config.toml
image_size = 32
method = "simclr"
stem = "single"
widths = [64, 128, 256]
batch_size = 256
weight_decay = 0.1
Rows from block 2, named by matrix and row number. Rows with one number belong to one channel. Each number is 128 + 24 x the weight over its row's rms, rounded and kept within 0 to 255. All counts start at 0. Numbers have three digits each. After the name is the row's rms in percent of the matrix's.
# convs0: first 3x3 conv, stride 2 (model.blocks.2.convs.0.weight, 128x64x3x3, standardized in use), inputs 22-32, a 3x3 kernel for each
# convs1: second 3x3 conv (model.blocks.2.convs.1.weight, 128x128x3x3, standardized in use, transposed), outputs 22-32, a 3x3 kernel for each
convs0.86 103:106123116124137127128144144116115120118132158123170160100091086142103126137138149061084113113130143146151132098140121137158121139130128133122136142144140124127127108054105093117107114109094092100111138152161146156150056078131123160148107131141141102125116118165108117161073087072132131123108115118
convs0.87 100:126132115117110098116111103156153145163152134155157123129117134128131085134095094142139137129121139112123148137117133121101129104119143149159150153163152155156148134135124149118116155127125156154143156139121106083079130132125151136133140133126132141122093108117065053076131155150138160169129143135
convs0.88 106:138137131122125129116115121103125121136120127139115108090089093107110109159161169090090095132149156144144136135143136124127136116122131139139135126124124140134129155158143092113105103111114103107098105109107165171169160182172128124133069050070102097065127142139146177194138134123120112105128129126
convs0.89 101:115116120129135134131131128091082106110103094146140135114154138126139100129112071127160147109099121116114130105106119065128148096122141117140123115139125110120127146149131084121137085095124148173164114134136087084117115046116157166116164153139156185150102149156091084140140148136146148138131139140
convs0.90 096:120122124116112122117106111117135146127122136134111120131141124103137105110126092116134137106130151114100149112126117095134142094124143150148131154169158133152155168175140146140169101132184126128108109131135100142154093070105139063064163141107130135128156158189120123160125133117141152137131142141
convs0.91 098:120113112107124122104130120154136126150094116102118152172123143139085099126086108128083111085115100078128128135091114120161117128152093141148139126121136135129137152159116109087114103086156155140117117122127090118140158141128044098144092132161100144143106071114099083140125116114118136124126130127
convs0.92 105:154137117174158135179164139127109099097070063092070078095085087098085083099081086112119092084101077075098097127097123136121143145130143098080097084059074085055058133113108137117113136122124132111127135111129120108121147146158148138153126145142131099103155119121127111125135139149157156164127129131
convs0.93 104:127106121118119122107116121115105138081120125120172126129111148100161147124184086098145139119136121125112091145129142116095130108114136124137130125113113137119127064193116129190106162105127134130111116104108115096097121070134104131131096145110115133081117136085111113141121121119119116116121122123
convs0.94 103:105127138107138141123143131139140161097110167095103154144110105129100136096130101090140167083134163102135161102151132128136119099091110144127116166153128145142122133156149128132153120146153128120115129136135134142104115102161094106145153160123107118119087112121122145138127135124121128113127129111
convs0.95 095:112121123121122129132125125123108129117114138106104111152153134136092074123088091128102108130118113141166190137113139118102131134131128127146140121123112131135129114121132126123098146151118137165157134114083124142144133161172158186224105085066135142153134121119118165171111126130125110122115100091
convs0.96 106:106109104110126138111128142141153122163120086169094110140153123170166088131133080158111121116047105126059115116135145100127176118131134146148141146140128150138122138152147156115114141097111154159158132112126129115125145087113140028071137084110130120153117093104114097124103109128090094133115115127
convs0.97 106:127125138123127137125119134128125128112138157150154155112079107085098136157162181094096103117128137130136147123123133079065113100099128138153156109116128120127123134130119079077089107117133144139120126115125163175162125127147141154133123115103106109123143154168184202174119132137085073112090090110
convs0.98 101:118125133127136138118119126135129146148147134144127121133144126150150141144154081118123141125111126120104138126120093123088098092081119130151149122144125137149116128167124143177090143168122138128119146142126133117086113142142124134146138136137142140073131118050130128094118125132103104121114116130
convs0.99 107:129126118124137131124139136143109105129045090113087144128132090143101081121108137110102132083102146125149159078136170103176193151152145130117128117102111139124122112089131125087130107111138121110131097089124131125141103036081089045120101130176114078111121072142147109140118110117121116117138128126
convs0.100 107:145140138142138139138144143184185165141127116095062087152138153146137111121101094136141130088111119089109107090124147080131164100127154139139152142138139144140140135137137094080112099082111113107113099088090098100110157148164078053091145130136136131142139126116154120115133132134138141139140144142
convs0.101 101:123117128107104116101097112116121114121127129126122118126110104053107081101106089108130147105104144108102123132133181122122154123116152137135145128126132132131137126137139106121132111107125107110131110105109131126120154134126170154151155149137136135115101116105132118092081057152078034123106035106
convs0.102 100:127128138127122132127115125108107142093097145096101139123103135109097114135118147121137118101114104113113100146116123155120133159119137140131140130110129133120133119130125124124128106130117121130158139139157153145145117131145127107141111095128130109122172130143157144159144145135158149135132131121
convs0.103 104:134131130124115121115101113106095114067061113090088111105102121096099105102091118108091068100077083090077083108117102126095109114104109160159144162154136135122120133124103133113095118104089151167128173166126131123114152168151153162159162143152100114102103118131126121131132133134110112119111109117
convs0.104 100:149143117148147115138145130098106112127135120164191172108127117074124134106123138124109115132112099111128093193149109189157080168175098133123118117115113100112125125114109159138119123142149125107106142135128129146151124153120135175179119147179119124141124143160115114157104103088082091076069085092
convs0.105 108:131135131110117120101120131161159144168155146106096130133108120166096113168088125146129115125144130091139128143159122105198155096179143134130130122112124150119122161142133143118150102100138143131144094114147099114139134158159033040166080053170143139148143130158155116151132131114112116106142133121
convs0.106 094:100102110093111123099115134129143141120157161105169163137139152119131154107156170090141137080148148080131137069126106084130111107126107149159157140159164152175178108113102089146110105142109096144149092132131102141127113136103123141097097149123110170133109178156091206159113131138107136133130145138
convs0.107 095:102061072085027030101069065146155148119129129111111112125130151125131139125131128122126114103123132102129129095095122104094134128109133138128127134122122137131132143142143136113124120109121124127143120127137117128130144104094142103071132126093137121131132135138124122126111097091107090090125117111
convs0.108 100:118132124112126124125142138124149167123128140153138118113089095178165166136134135077089082147145140149162170092094087126136133109143154126114115144141129163151151098104085114103099146122095087085080161164149143124128134124126146150154088071100134104090162153142148145122130115106094092105114119123
convs0.109 110:132147147144164164152173166131144138144163142142173159103110111115126131115135134129127118135120091154143100118097104115115115116116117046040052026026043044052066115100122095096117118106124076057070061046062070055073135144142140151146139155153136128130126126119117102122130137138113125137097113127
convs0.110 101:131098109127096104136127134151179180148130126155135128130144120127133103128128114107114132087085118125097106096078172093094173145137157137135134142155141132151142137128121132096123117117129106102131120123139125118120158043039178070066155153151135148135149137132116127114121127157108108144119116136
convs0.111 104:096075091078053066096079093129122120130128127123138123116123126119104126141131150115126106123149140119153159158114103162108097151129117130129118102102099128113118117126096141118115130121137138109089149139119151152132162148120153163147117146148132123107146139122142143117102109110089093104129121123
convs0.112 098:116129139112113117110100101158135133148129122144161149117128110098090123107095131124141148124121142122101099148149158128120140108087127130129136162156160144138146122133157110115156100114120133130128132141130112105101116110132108113125130130129147166165108133170113063099125136138143158155124134130
convs0.113 106:124120131133123138139139144131160161102138146104122114142115100145106091115113116089130134066129138078127135103187168105184157117156143139139134160161141152162142130138121110126121118136137128132141127136142128132138133031153142028130151137158147140132131132127141130130122116125110093106125114117
convs0.114 106:124126124122124125122123131112131108103123122153119139096160097095162111178066165125115121139112118139134128133132104128131112131130149129115137123122132112130116173091166198061174081170090125121120132132120133101115082184084060192094165075142126148116131131135135106131116125130119122128130121131
convs0.115 100:136140135132135132124131137110137146121150154100115131082106123081108106100099107102095120074088119090093137114122145121138177102139160132140156153159166152164161097112141112127124101122133088110103117144117114141146140118140129112120121107147119111125109109093158157145115111115120126126129131120
convs0.116 097:114127128107122119107114115154135128133113113122114116177168132156117083132108119101136155101131154107117134059118152067120158069116150132125153097102140104116135086086131097121147122130140099113107088102119107113120128167155168177174162119154151163138146133144111145135148121133125084085131107099
convs0.117 107:130123121149138125163145124100110134058099125067102110108109146093112112107132126135122124131132121134129114107120139100103143087107136155156146149150141143133130117138146138132140148148135107107130135111112127102105110127117144111106177117103114128153132110130152125127132139126143140122140135116
convs1.86 090:087082088126104101130138113138119142101092107087121136119143123121084135085111110121111106116120114112115132112114109132125136129154140110118136164162187144171145095104113127160149141126155147157164113110172158122152106108102111057109117100145154182161132118135146119132121124113127144134124153141
convs1.87 101:133151121149142133135167145096114127117149173137145152139085148108113149123143173172167152146148132123126105127098102091067093095095119114112111127116122148122141109127126117131114094121134129142139109129178102111172164153154117117152158141159122076093131088085134112109119144128153173145153175151
convs1.88 106:124130098099104084116134122091074104117135145139189161130123130122110136132107109119115111099091108070078131105119109123112118131126128121135114115133117115136123142105109126179126136160126138125131124114118158171148138144135140163107116098105122122128122183126165167133108132109125159115117152103
convs1.89 104:129155127144154162159165144129120129154157138124144128090127139077061130116148153129136145105107124097102115104071123078096080131119107128123107120162129115132144135161140150130142123104144120102120104091116125115146170156142113112118121143151119123126111147151138134126117154089144169122151174119
convs1.90 096:146175161129125164161124127141122083192140103156125105065097147103048109130079093088131119100112122114099130089082131111077111135111102129145104114129112135123111131133136101101128124112104152140111136172094123151123154169145136136120121152143140159096098172160130094106109140086124161127127154129
convs1.91 061:133107124112113096114092116095096121105085114123127137179149122157139155152136128140155134160151166130153139149156146140136125138120126144132146143158124140140133096131134127154121140109145191148168189145154172146156116143139128126132142133128184132165171123131175174193074111124111143136111111122
convs1.92 108:129115107166148123134130097163143123172156123161122116147152153108129148128131150138137125134131108132108102145150135151148132150147121116113123139126121129136115124103119155137129151169151164113136179127136142114134126115125118113103107122113093068084109125084146154137146132122146142133149148112
convs1.93 112:126153096123169128108175127117143153103137157088083079119083125127085151103169109132185153164183170134151158112125110134162171110151111140132129118132152119130165112144123123140131114122135111149103087137079106124087135116124118095115124099164101121151113123097148163186142171167140176144128150127
convs1.94 092:121153153115118134125131129110128107165105088123105091142133127135141143152135075153152134132158126118109128096127139116125161105137147135141112128112108149151139152160155130107115092107134138161113136168132093096092163177155158135159144127161101104114097136100127129125145157105147146091131100094
convs1.95 105:163157139150146139129121136124120124145165131140165139149139123133102132113114127140129147116111123099065098115136122096112088123099120121131116130161134123150131108127123161177105067094111120119114077110124120117130158155120168132089089071095123159077117163104134109101113142094126149108130142103
convs1.96 108:126121122108108108110090106118113140117072153136139142156114121120124079127055136125143118128141138101141126130125116117150129129108134144153145149156168142153148091131126112130138113124150146127148154100150179143126116115111073100101106067118150109139144113148135162135116148096153148105127143127
convs1.97 102:143144122140155127121148139117113128102110121093113129138156111154066103092085082127108110081088113090102129113116105086100088111105141127169156152179161103154154125112112123171147100133109136144108128110123161123141094134100133143102080074117122148143132148103143160139113113104122158103117153101
convs1.98 095:129137127175162152142175144136129131095127173119132134148100143101124141100152146121137109119141108097111098106089085093069112085113113123114121116115138127103137120143160123154125131131127101173101094137120089131096145173154137120136133107163112113124127086102151142122135121140151156137138140108
convs1.99 107:133082097099067074124097116163141131184163126126108110137107113106123132143162117077124108102132099075081116127137128127130128123116136168135123198161139183142106106085112132149123158155162128074130141117149137139131105093124082054127097120121136082153153148142122155135138138151150174153135159138
convs1.100 096:113115135067063079082070083072056084094056110161166156139112084143161060125075091125124124098109091114142117148138134121110112143126128108096103131125125157155152119098117124162141101104087134145112116108117122120151156130132121209164089096115108071097121120099115114090099096091110101086096097079
convs1.101 100:114122132112127146088108137129134122140123120161122116187166132152135095128107072141123158117124168123139160136133120125156129119131119066047058086062064098087089139131113137122096108078097110090139132090119157128124129142133136153139136127135083105087103108081137170142147124094116088047115090066
convs1.102 105:170148109189147140144120132180175141157153164117112128140147158139099170108128187162149134154154117135122118133118104140107112134120124161152126156141132137133120108068107131163145147135098165150113158160128142140122131116121127129124114117107111115078126117061110127111136131123146155132140142127
convs1.103 104:139136136134134142117131129132127124091122109112118115095118110081096096099139122124145155100121104136107113144129150117118129142111157159140117132142136132153152130120127165174139138144132143125114135142117130137144124133143161145124118125141116097100121130142130153154084139089106144102109120081
convs1.104 095:107123115122073090127134123144083122160142131132117125081114101125083131164116103116108126113094109122139121125108118146110144139155163123142141144162168157171154158143157129104099121140111106125129122110097127153132113095116099110126129146128103132128142125117141133140111110116090090102088088105
convs1.105 107:111087086102073075136090083146119117147117106135125117132120138136166124123110106105135126107110114099098109135120140129123134135124119150130119157155124168158137128126134148143157139085081124121112108147123133154124164129137149141178152115106112099104123159127122090092126096089109088083092085087
convs1.106 069:124132123116122122119126125097111121114126121128136119149153148150161141155166142170163159167161159159158162142138144138144143138143143103116095099114102092109087116128125119130125113134127142142146140145146141143149142144144132143145131143145136135145143161145149162147137142144151153145154158144
convs1.107 076:137133128136129128129123122124136122119128124119135121143121126142134117147126121122123126132130140142141151150146143136143144151141143071100077088114092088116089179186183164200185194235177142117113135120133149146145119107134114143134131127115129134136140151160153169166142133117140130114136126117
convs1.108 080:114095107133119134120112121144140145131129131127125131148151151139137156142143148163144165154168163158158154136131137144133141145142142076080106114106138086083087114111129129136134137127124157161177157152166154149142129123139142133138133139138141157141152176201141141141135139130152164162128133136
convs1.109 134:125130111153148131138145114136130128122112113105090107154132155134119155145140150154134143132128135136133131130139135143133140122127126145143132143139134134135120144146138143128130130122124111121133116120144122120156126138131117100109134119126118129133124102141129122127139129137136127140133139144
convs1.110 082:108124127097079091104097096134143127108109132129109112126101101138091080130108097129118113124123122135151139126116136103122123119118127073111096082099118111136131174148174130163113138162124115117092102101099129120119174132155139167155144169132107122105112118142096136143111115094099111077096108084
convs1.111 092:136125110140136126137150139175167184156151138105116106165180124150114127135104105132132122090101092104121145124136143128143127130142122146169125151162148130152137152149160137136142162137116109115099125112091142113158129121113145130126134152159156144057134176123126115115143143130136139120115130116
convs1.112 087:127132114116131117126126129075093088158175140167179141116129117100108155105175110135175134118171104098110103129131126106122110125131149117089081134146103151146152157134152118057113113133124141122137116124141106107147118098131095050119128150142119082122147169091131130133143139119158171128164181176
convs1.113 093:121104115133104135113104127156164150157125131136099115163130126172112093109097080121111128105093119119098142123118123122090091135114111143132111131113129140133133183143168127128098123119116123144118102126129116092125179146128180174153164162132118121121110127166150129169155151118103122093107108091
convs1.114 129:098150106107156115099149101109104119129130106109083066126125112143135125142120105134171173137184150123126160105162114134202139136157139126148133150146138130124121138163151140150097122140115140117125150179148138138147124146148155127119135137152105134158123163154125163143144150118134137106128132116
convs1.115 092:103114126100122142102108135094085068084100099115101105163127144171162131124109056118160134137123120119123127130126119113129121125117136100074063097077069121095081141097147079119133116135122140117112141093074130096119101101140106149149127153153062062073129118087117135115119139102100132062095139086
convs1.116 080:133141156152159146139140136117137129128105115139122130152155104168157070146071111101101175085134156142139139106144107135174126143114151091067068077074073092097053121115114121099172067159182122092110126089111117147113132096118131140149153137153101074110113145123135160150154142099127119083144120098
convs1.117 093:140111130135139143118139099110116121124148148142129145135122162151153124133114082129129104122119098149141154133135146121126133120130134091082091104078078110093085137169117144187148121107110167154107174141101168149111141198152189160149151122158115101081120122138145167166131096095126120099136101069